python train.py --cutout=0.4 --encoder_expert_mlp_ratio=0.25 --encoder_experts_per_token=2 --decoder_widths=[32, 32, 64, 128] --beta2=0.99 --decay_fraction=0.4
Rows from expert 10 of block 9 of the encoder, named by matrix and row number. Rows with one number belong to one neuron. Each number is 128 + 32 x the weight over its row's rms, rounded and kept within 0 to 255. All counts start at 0. Numbers have three digits each. After the name is the row's rms in percent of the matrix's.
# up: expert up (encoder.blocks.9.mlp.up, 16x48x192), inputs 0-95
# down: expert down (encoder.blocks.9.mlp.down, 16x192x48, transposed), outputs 0-95
up.0 094:141156101121168120185087089069168143150127044132094191117074117147091133113152177079106113093164144090103117043124136156088137072100116135043090079153152098138130147105090128157079111150081172139131167171097128196056121122131153109098108163158084121116078106169106076119122121190113144067
up.1 118:102075154139117096175142142140143071077092152137157096130167073163090123072086122111099112149097085078115128176219122090119123174098131176144134150087137089087085129102139165110089195105109169138097136122103083109101151204099096142115188129121123093131106157168146109077112093120109098148
up.2 095:060035058047079115106078092156116123177111151090121103193116130175147126101125142127144135101081125160139134152137103137125094147100139107129111245160106139098095090124163081145174177144114121184163146068169121159141144203148112146117145126074174140148157112135166167154149094120138127188
up.3 099:153154114124106116144091090083167134125175094138094127113087172134093088064154190133129055123185166106066152104125100155106122085098140123105088109169130101117131154097080118142089103113138145183156145143062159130087088138089144157106101139156052076146081111176079087074082113184107143034
up.4 077:086153109185151188131149126169117164113206150098130180131144137105163121126149102093141133149177173168174136105075082157169056110087071090144113072074117130101120101111157102115172110123095103101106144109163144122147069087109110110184125124167098146135145099060123150217164137138147119078
up.5 104:112173099074120117148098092120151163165141069045115188171123125133156110138159102068170164119140178132184081087179165157089056147155162122090099114115157146130142125098108093167104113152104133088114138088177147162142106121138115105157111102143106168140141062172077108157158076138081138134
up.6 109:084087084123141154108147104102111125100115092130157128121100122180144167094074155089124103181119136092183153117174139142111187173161141144132087121104099132148141119150087120164118145125115162104089116166101030132162181160149106076113135122123169161114083131113095184145105158111179092147
up.7 096:074069089044091126100126115114086091170125150111125132086121112143126140121121139119152105111082166146159110152148145151117168163102184122130181196111095122118086122186172123149152116121142160176129112091125111121140169144164084107094133119069154171136118121161147193131097125091159055188
up.8 110:184114143109095092134114126075151058120095125105143115141135119167097125122093140128125118130096140040137118166204180040175147169144170159146120151129154152128134135128153151099111161080172155127064117123106119125159185168088138137124198141109138109135133159123110118078067179115114090130
up.9 091:148181107165128165132100090101081150144186098113118183093085142102108154094162171114119058148205152145112177081083086143102111054065103110084094095160151122153128152078100140141120092136134106188135162150075161141060120112102151150135113172151057115116079116149135070137120126177146140059
up.10 123:104072144102131092175123126116130039122080120121140098141134100163080137103058154129103135127105101090132117185193148069097128154119122172158116166112150108101069125137139145098102173091124168153120131116100094131122158230118104133095201127100147118140126141152124121084082090154100079169
up.11 090:144204142171126128130140122145156188113187116136137171085120146083141129141199119109133138138155144143147137086093079175127082118112109078118123058124142132138153131100102084154120059142124079093125136150140164155119066040129151104140093116188063138125144103101102102138150112138108158062
up.12 088:115114138164132134097098167127079082114138167119107144132158127155146111171107114099146140115117179158123089184136166088185139125177177142150170166077130124153128160153182142112139140114179166108095105103153120115178144113088119083169164098149184131169096131135154155165132169094140056167
up.13 100:134094098062086085097121067129146121162121150092111066197083177155131091089104123159141158087138102140107168114132111145118093126130129161153092214164135178137110125158147109136170174135141094173177149088167106157176170192165135177123140115032140142159144155136107166136119150124130141149
up.14 073:134186136172114134121140085157140186114197110097096161120116189099151085091175151120144092137188154139120158079085067206139056098086102083138101068118144129114144103115090096137146109151138072105141148112127150121112070076131169136144089116135054115156115116118078117126120136143150158047
up.15 098:186133164124119089156130140081162055119131122107108121130142110166098131115106107122138141135081115040134115153201182051151117153124151174125157138133171138129130179120164138085091127082152157129073085152145136104148168129117105119131200129134129104138157134132110103102099198122083090125
up.16 113:060072073102120093173138097086156120124132071182179133074134090127089132082094155099098115134162147086094099113178102148105151113110133133083106129105100090065044133167107091135102078081079163138106098162120025147094111118158125108106133115143115127144063125146105140119110148153118076105
up.17 084:133194140158121132129133109141156188106201104115136169094115155097150134123191143140126112162174133132133140088082075176136087121093110064143101066140140130125148128096088069148116097139111081101114102131130172129103065061123157113137088110177059122126144116108105098105139111129141158040
up.18 105:141136144087094095101078080148151139139163120049045101228072194147130096109162184149143135083125117123141169105115164156110077144143163146150092176166185155144156100101090114139107151151149100129144133081098186124166111195114159117153112113066127114174108112141065133090104132105145175101
up.19 109:120175137165147150142125153166167175117172141143154173139142085128153125150178046071136196141103151142149102070116137130156068133136140113113145061082128108132146126118155119141133109145080102066096115144198150136162071045127148088182115099187106161110170096097125122189204152111079154101
up.20 112:102085118181152126156163175088145105101117154155117172096174108126094117199112126159131144123149158098103132162122111122187131131165120099163174087094088076056139108118132129055171148058112154159118097092155137047144136100117095153089139160137092080155140121091173105146086140153102125108
up.21 082:099113090143132175123163115165162163134147164081125133166132142124165090100112078110172154102142169144109141062112077148176070129132117121111101108079120143088095110145148113114204167126086090124145154100198103110180096131152135145160143117108122129134144125094126172189169142142114135096
up.22 087:103109101120126156144120110151176133139163168080103148198139128110144113111135084144170197107128183146135120095102108136159056153133119121123116134098108136099124111135167102106182150096080094153138132082185127109202080145120097103144145089111137138156162085079116185177161140132105124093
up.23 084:163214142149141099135124096135140188126152076133130159139136124108149101170169076081123160118164136132121102062129142195119082099155134123092111068119167139132172140109097101155125093175114109071124140148200126151150115024156217112163095118155077146160118097146075106148162159133126174088
up.24 097:125189134161140137132127141167159193124183132133133182129121110113160128151200083078133170115128127146150130060100117172128062126123120099104135065111136123133151116100124102155130092164099092065104136138178162166125074042141149091156091113180090171130161100109117116176185128121109174093
up.25 130:094078148119137124176127139128112042122111161112153120135154079168066158095075137136136148132096123104150121189153142064140121169095107168142133162092147115101081144141150148086122161074135141158108125121135100132114163218118080122118228116110146130129157133131148121114099106144108057161
up.26 075:138092126105121079162125094105241105118128132134154143176136116129113128132108105159119193119122133094123097139160133117172114168143133089161136126120100112094100118114141094124105138071096109171148058058170134117177068136124096119092142100147121111145176082084134114113146177144092121107
up.27 088:112177125163153145154126158155150177141189123108133205100121108128153139134196120074128161131131134146176127073075098159119069124083108082103147051100138121147139106111138083146127085148099090080104127136151170174093077067143092080141100122175087185094166095088130105172166104155111151100
up.28 099:158175123162122115142126116110153161090169089158122151081098180137120114084176203104111059114165119099082155096126096178121116090100117095113079083154137122140144141102080090155093101149156113112127163165075140184061107102115171145109086141179075112136093137155079104078088145175120151050
up.29 099:059028073048077128122056120146175112164112170120137116188159106157114144130140147154140164084039130134126090164136136102149106163124156108143140208121076093076095108127165109127132164111079123158129091042143140119124117179122095094118146105120171126143156096114179148102155070098104117173
up.30 079:180217148185130124129126123120113179081174099144126167094115161119145131126195155103110088127178111118111144080092122179133106082108115098085098062139166133160161137099096096159109080182151088096119159160113134175073118045130190125136083129156055121144100135150092101096125154140151166060
up.31 099:143150133167145145101160122117057127141161176085101127162107151177161083110085104114144117089150155146116151102117151137134106108168164190126102122086143153157122116159134142148186149152188103117144165110163071172184204123169138112147136119074137170168090148132121176182127180137153122143
up.32 109:099132116183134169101186153139074151067193162068097121150134145181184099135098086094165098141153173148147122120114136129191120127176152131135087122082143144143128132141112128131190174158166130078131144142202085108187149092151158103162137094129131143163139153105107166190149181110160125118
up.33 086:127149110132118132132098088112162137135192102101094127150115190116113099080153194152140088117190175119100153129103093166140095096113121105144088105160127134109153148103066112115120127099107112162150121107079171091135065156085133132124107117153066080173100098115067107092086106171142143032
up.34 112:162170110110154147141064053083083131169143064059096185152077130160113133106136160081146106116167193123129114056127151129098110074129158146046038125152177113157129139085100139161125121153132135173127183129087139186112144148117178117142120162115098123141084095180108087146136115163112144088
up.35 108:101153108103158112207163124116160150134111070115143176112144089133138117153137068069159160144111159125154035094184153169095082134132141133083158072071142089095105132152122095156106094134098157097107106135197060111126120076157120131152124115134103162123147082166098123162168153141065105142
up.36 129:101071140100130119174131125117124046129107155102154103144149089155070162098062136144122152140099127093136111186160147068144122159098114174147122167101155114094073134139149149081115165074130147161104119123126100123129167215126100134117230119102150125131163140126139136100098094142102062154
up.37 103:133177123164119120118135110116140184140202100117117149087112206104143113096182193116120079128180147127110164116088066174154096094093114085144096093141135142145138138127073072128120086133173070108123139143086172158101105086121160135128090122168077117142125143097073115098086121160138147057
up.38 122:116103094172117111174180163102137148089114144185168201068186126107095146173131131137095093121146127104094134158155087176166106088134118095114191078077100079038100128135149089099154109073127107164105134114162099074071160089147144211135128172134077078141122143123161120155099144151090135151
up.39 124:098097153101148099202154122117139070142169127123160111150152083145070156120097099142131163155092166081163102131154169098150107157096145143126123120087189110070110132125135126104092129081129129181097087135186113080154138152151127118146229125101120140126162093146100136098120153133114099116
up.40 066:163193139152103130121141064127096166115162096094089136140120216083136070081135175141135074119190165133094156092094059214121078080110101132110094084130173148134139130136061109140142123156167095115166180106105114130104100115146174178151093126090059097168068127170062106111082099155154148080
up.41 095:169162141123105084129089106122151146144177106101069115161089210147113097098173209134119052102162131111084170137107143150135118105118159138134115143163166105132152136120101083119089122143191110161126159139081178126102114169094169148138108138098069086164102150158074116066052133151143156071
up.42 109:110156101140194159156150136116157147100095049125150173130114125159141179140112144066122141163118132079214131095190173162099146174154134124084113047079122134155175126108087097162091122133089157065086159169110051153147151129160093105122131152145142166080114115127064151147122147132120106140
up.43 097:100087090065074074127105101109124098178126146083089106133088157169123103079131173147143073064140110140114163145141118164079114145113102142131141187165111142115110103132113090150153113140192121214183194080099122171095175199149059156052117160041104134121133120144117138143090096168124121137
up.44 086:126148134121112138128150157135213158110079133134194149102170119145153100121138048052145163178054165121172103167175155075172084194142171120148186079042096109129112127143161134112114135114132129063066083085155139118165107086087077133171125103152126116087172114119125110121164116080056114152
up.45 096:142211142179120133115141134157140196109192117125139151101132151097169112142194102095120138145157139143129121090098095178158081120122126089127106063119139133148156134104106080148126069161120093063109118149161171141131077026128177096157086109188075134143145128098103110140163127114130162063
up.46 081:111089127124146141093074137138130100139086151110145101179167124148132111168108137143140184106126155118078065181162154069216140126187160121162102187101113117122117146147179109091147167123084162111120062076160097115203124132100145105147161108149183111190115158122162148119146159082136100159
up.47 117:121109125193125120154161161100115133108166149166126168079201150143089129171148176136110097106136133105091146192113108143219128112148117095172150103110105103090166138138127107064163149083154113145110102122145146068124174097107134154119132146160090109171130133059147135133048169174138125104
down.0 095:146173156126205176108073038105126119174107091172143134125157151077083166107104141078115079139111186133104110147141179100144105072110157152072086115098162086120122117139142188116079141120180114187114160133077147197134152142118184150153150130148187113159084102162176103145141169096097117180
down.1 086:120155150116147134144135105117195099127079091121125109156137142115064145120145149130161115135051132096138098190201182112151092072097193132162106121085145098082113136153120151132081194094155162170110138091122158105121167190140158198139179130122141099170120089163133097071095084123065112138
down.2 097:171133128116082069130148148122148159135065083135108105161132148136185082108127107095118189085136085124088131110166103124136124164145112133054088141194105139135177184119101107117173116147070140084136098150106111130126125098113160200077105116160137111129138134139050113126138094119096171109
down.3 101:144154135182162157163080082119122107152104111174140125126143091111074168124137130084139073118126125136090119129132170121106142077107129134103113104121158100131146137139154180107068123150150171164110156155089135211097143171064160131179172117147158091159069095168169092116112135171125120157
down.4 092:140127135141119097118143149127154125145115148095125064121130157163124066145111153142129152082109094121111149159207143126130100114090193113147094141100136119124157165154120096108184174151117163118130176088121123180155183162147138191106130166094090107188099152143090164114097084182110145180
down.5 102:165138145101093119084154096110118130143109120104168107089106154068113167085139156090162141133099134098131136177171096161147130138085160123121074141161147079125087140067154132108100100127148150182105114135094171102115171140133161219094125157144145129172166141122162081088090135074126163132
down.6 110:101146132078131127143153063110170123114091089175180108097179114114117159148113083102119137160063143106194065157174177101098088106159142112132130090138097151110148090135081143180047129121082124141136084127141102082150089084209141104110115128154123158110140048101146126126175142106055101134
down.7 098:144165112066118125108092070094168161108096084162153139133137125123155131073129078087138132140133145127138094077120167113102126082129132142063094100183075141142148116100101153164096108162087127128144078153146119111112076065160145119114094089149122132072135080126092083134190153128083166087
down.8 086:110121124120160142102106142161171168172123133086099097193123186144125106123170132096159173150042145117119139151144174126190077130108233132132108145081142093099116132154139105133142164137142134144095116104157184105187173150152158184171149117087151142172132152125139162085142094082126152150
down.9 095:124142136135179145125056084117131113194095134154141098172139142103084153129135135121131111097096127148063141153142176116122108064089194128108104121099149056119134130135155138115103167153168138198128174100102174221124169175109153151145158134113159087187088115190158126099132110153097115184
down.10 093:097132145122176124174140143131185074119094096127145115170154123138071136146130132142137128137058116076138095185189202075166113070088186146165130126070141080073125129162154134115107196083122151138111114104160129101124166188160141205139191142098147120156126121149127123081085108130091105148
down.11 105:131113144116133123121119159162120089161112172102138091139118105107100143150098156160150142119125102129104128157181136130138128140129178106137134158084178073091087137139169121105167187121139172180124176110135156118136194197135165178138178155081148159192124155136170146125097118109152122176
down.12 098:107123086095137143134140099098140103102107118087085132089118141175123085114099113129153095152105154102168128095146133112113135076068138111147093119157028165112120068135083099128108125107093126113130120098107130124121056141142097130125094144097067093077115100114071094084114095204075107088
down.13 099:135133129142092084164217204142145145100060092095127133157152155137197128101151117116125178109164097134114116144129105093148134184177087112088116139178144137160171181159117102086126133153081165043111091206093091122133131108089123167083121091166151136153158144103077152117116136134122139135
down.14 090:133123126141135107151135164144144119163099131122133094162142147120104124135141148136150159086103085130097147163179145126151114132106173104114128141112170092108119181156146117077123166148120173149108163128129144162133185185103145204135173145103142112198105142162122145105095093155114133180
down.15 078:111143114102161156096114161152181180157103128107116112193122163154144101135164113095141181113032147124128140142136180124182074129112202151114125139090123096096156110160163105154151146123127113121089097081133163120190142124133121186150115122118157139132121114146111189109147070083100157139
down.16 105:146189152160160167150127069089137110088101064175145081119168109109078137099099094070113081119120144101101067126146156090097167065107108139111125070125118131143117153190151178118036121123080150130101096164123080141124148094114131160135158106186138097116065087135168095128140168146108109127
down.17 099:135111144142130110150115154152122094186116168137145097144113112119076148160123144150128169091109096136081131157166142147135119130105181097123143157105178075090105157180177110102161152139141167176126164113164157158115203179138165170133181150078148157197122147148163143105104110134137128179
down.18 112:137155123135102140161184146098120145099088076094153118154100163098123165082136151071146115094139087095111138130164085120118150140105114106069115146176170126142109209138129122085081141160096183120115124189104114177102163138074118202103144109171173081142101119171137088106084082166115138121
down.19 121:151096133105095094080149140129122111151122133119132081116122165118121107137065180161116136113151101115092170161205118109151157140134150128137115164109160121113080144122142110099196146119126118157144162095105097083126191173154153198102157177079116130178106197110114136122078110108163130179
down.20 106:123135127200131169148152120109110134078161133178098130081143132133093129137159129058106058138094105117133167116095123159111136086095115116174167110166115109169154128127110166095039120130156145130074119165095178153108138120085102115154126111156126051123090111120157087102120149164115158115
down.21 093:127113130138103090119164190163147139148063099114102099137179189149155058145127156141120197082132101133114134143195122114163138166140138116107117136131144127112158172154102108088142151142075166043108122150092101130124167148110157193123132139137103140184099179106062154091102105157133145196
down.22 095:155122138151108099104176177157107145146099105108124066131152185154152059140116166123113163079159092129119155137175098117134149168132132124123085152155159121141156172128114107100153135182078146064136139141107107163151194122113155190111124153150111138195097184108080140109103105149150163194
down.23 096:129122139088112132112156147111152088123106131113136133113118153074113159087113159135155133160112124121116161187168125106173133139128144097141112173120164099108081129138156123059141190085152163159103143148100125051111168204117122203123171134107182130163153145091156145100068120099124111186
down.24 112:137109136080108109106141145127117101155132138096143076140113153095125129135075158156132153120134112117097154158199119111152134150127183120113116167120177095099082154134157119095180160123137130177126163115114132103147197176143165211120175172074149135195131169145132152107083091089149127174
down.25 102:111126150115160137190162138126169065105101096115142122157142125129063159143121122125159130170059126064165096187173200064173118110097175128140122136085138096069088126165152150089091187069138155130083108125160127112130146174147136184138220121099167127154142111150135113087072114125089090144
down.26 070:151107149221141149138170159148051108120115143152116107085151100141103096151121149101099098082177110134106087114115085159095164162144042124134164094115153095134103139154116156107145094150116161080150141130133084181132166071106149092138137137157135119152068178099153115156119170128172117127
down.27 103:133118148090130115078094122121102106183140160106139062151101142106111140148092165140138135096128124119100156148196151117141126103124225111124109153096183057107084152116147110131182150139156107198147185075126155132169215164170196199101160166079131130197128158161133148113102112085138139175
down.28 108:129130143126170126177112092129131086163097138156152126137127078108072180128095111114138101141100131126114118133161167110120107104114124136097133119105179101104107116157153186110091148116173164179106173123114124173121152185098150133180207117091162134156104099160178109125123114128106111137
down.29 104:178145113150085091087136120102094173113129100163105105109122150142155092137114122097104142084152093103087152067143091159124170133129107116054117129186107141146161174099120097140194071166094115109152152132121107140125152054146171189081090155141110111094103154120069100172141103127130178107
down.30 090:112136137114180128147117115122143083160118156136157115145097114099070171107105102130151136146076124120102142160156154080154101109105157109136139151095182080095088135184186149079125206109171164183119163120133152141133169205119131162132198125078179126168139112167186136112102110116104107154
down.31 101:105131108093142108130163143130199124118074071083141139147145172152164099087132115131155172136126142120173134152155147065143102161137128123143081107142095175119142110130077127096093159096081160055093067127062113093154062169077098128134115085128096122127144116086037124058105108163099122121
down.32 113:093101088098112106123147145152193120163061084102107147103138169170130079145100129148148175144086132130153140154203146104155108100127150102171129135128094171086110107175083097109112153086091161084104086111121132082107080218125126132157118132102088148124128125069094118091091068195100112144
down.33 089:148147137173141138152105118124115112170117123157128103142141126127092137130139177092116096085118093127098148135154143162114121095086139130108105122147164103144166162135140142107084116161147172150109156154091143207124192157091147147153169143130161101176069117162125108099102116186119143160
down.34 104:143173153121174152117108061100133132188103085134145143121119161059088173073137152078125123104099143133097128172139115109131091076077142135081087110129149089131113134086151159107069135123183136195119138112063176190084142168086167180118124132152177106163118100164177067097129119123090130140
down.35 101:156142126109113174081121066076121116115094118125158111079112156061102183073106144087143092171141144096116123160169135113129147105127149117115085139150131077153059114100117158099068128130119159168111124151068151098141180129139174188096127137154153116159136145098159078089099170072136143119
down.36 100:104135148117173141172135135123166060109102106098143118169139132137061151136108125127150120154073141063155095175177201061167110094100184143141113135074143101075104129154149160084104191083149149139096124114143126117138161204136150182146222124083157120163135111151120134086077111138098095141
down.37 111:124119142124140096175127133146149083161094156106142095157110095122074173137109150140144136100099092115128123145179148121130099121091151114136128140123188110092112147160150138095099160131139178166120146111133142169119168193107158155142191138086153123170116102150139115087104101161101124126
down.38 114:120145121164081130153140121116144166057089115126097150127107125127102128087182124055122080139102082113103141132166081132102095087123124142137154118156127123161099145138099134117052154119148168128078131165104174137055122172072104163139131096178123039116115130147185061119130088155055145092
down.39 117:126124150110153116206164114109150063108136096088133103176125128102064155108087141136134097158135106071135101165192168073125132105114155144138092145122166112110073142135121142076073187088142171141119119146124144092131171193125165171130204112098181097164130124154090092082056139146124113133
down.40 070:142155135154176131153147163136148137122097129116139135165133153120104162093186125113171133126081121133115136160167179110146081109120174111121127113096162098126152182144137141102066168128149169139090145135092177155137152158046124205152148110138152093162095106180132123080116134152085150149
down.41 102:122151119135133143197129108107152099110090090130146119157108104079054196091115136093140080118123104110120104130168146131095150078091120112090131122144144127105095165177118139084045131125124208160115126166130133178084135167087141146127176092148171062129082085178131069116096102181092101098
down.42 102:145143144079119147105138051091108107122114147152188121081152124067099166145104125107156116162087160116199091174179153137107078132148175129140101131119140085138136087087132154178093123141142115185134120111102151092170132111190158142110117154148130163155166096134148143150135164049085113149
down.43 105:147157125113104126123094116121145141089080106098151151187115095122182157069162107101152134105172113138136121103103125110094133132143104157089085117180134135167154138047133174143098120156106147091115114156069143175128087118040139109111115073185169112095155098175098090130164146127123151080
down.44 085:149123129150102134092108096089126110080155141153092158053094111108092109132112138145100084135167146110113095131157145148089165094127139124154159094105081131137073152132119149125127106077123164175131121126111126062087110142176138097096102149122048104113067170119133085151097151131139104110
down.45 112:124106128115123099139140172133134075157124161097122108128108118122093138161092156166137163113112095113110142156196133110158126131121176098150133146101163112086089148168178113084173184095131169166113160104146142110116186214154156187122184166067126163188131153119153147110085098134141110159
down.46 086:139108114158152147157188148093132092121107112141089134066153127169111070131072113131092153106134127094135124101120131093138144093064071138132096135159041172123147116155096136066130098107073134063125109108118081173116119092147114146113119149117077124117071129097056088113101131201101124118
down.47 118:120124117151114158183141119081121104092148120168093136111110108125075172141154121070114080106079099093139172120148160146091118072086149126118149135179127114156146141107105154085030131140160170146076130151097166164113159134111121153139157110139156044127086083182123071088102113170087154125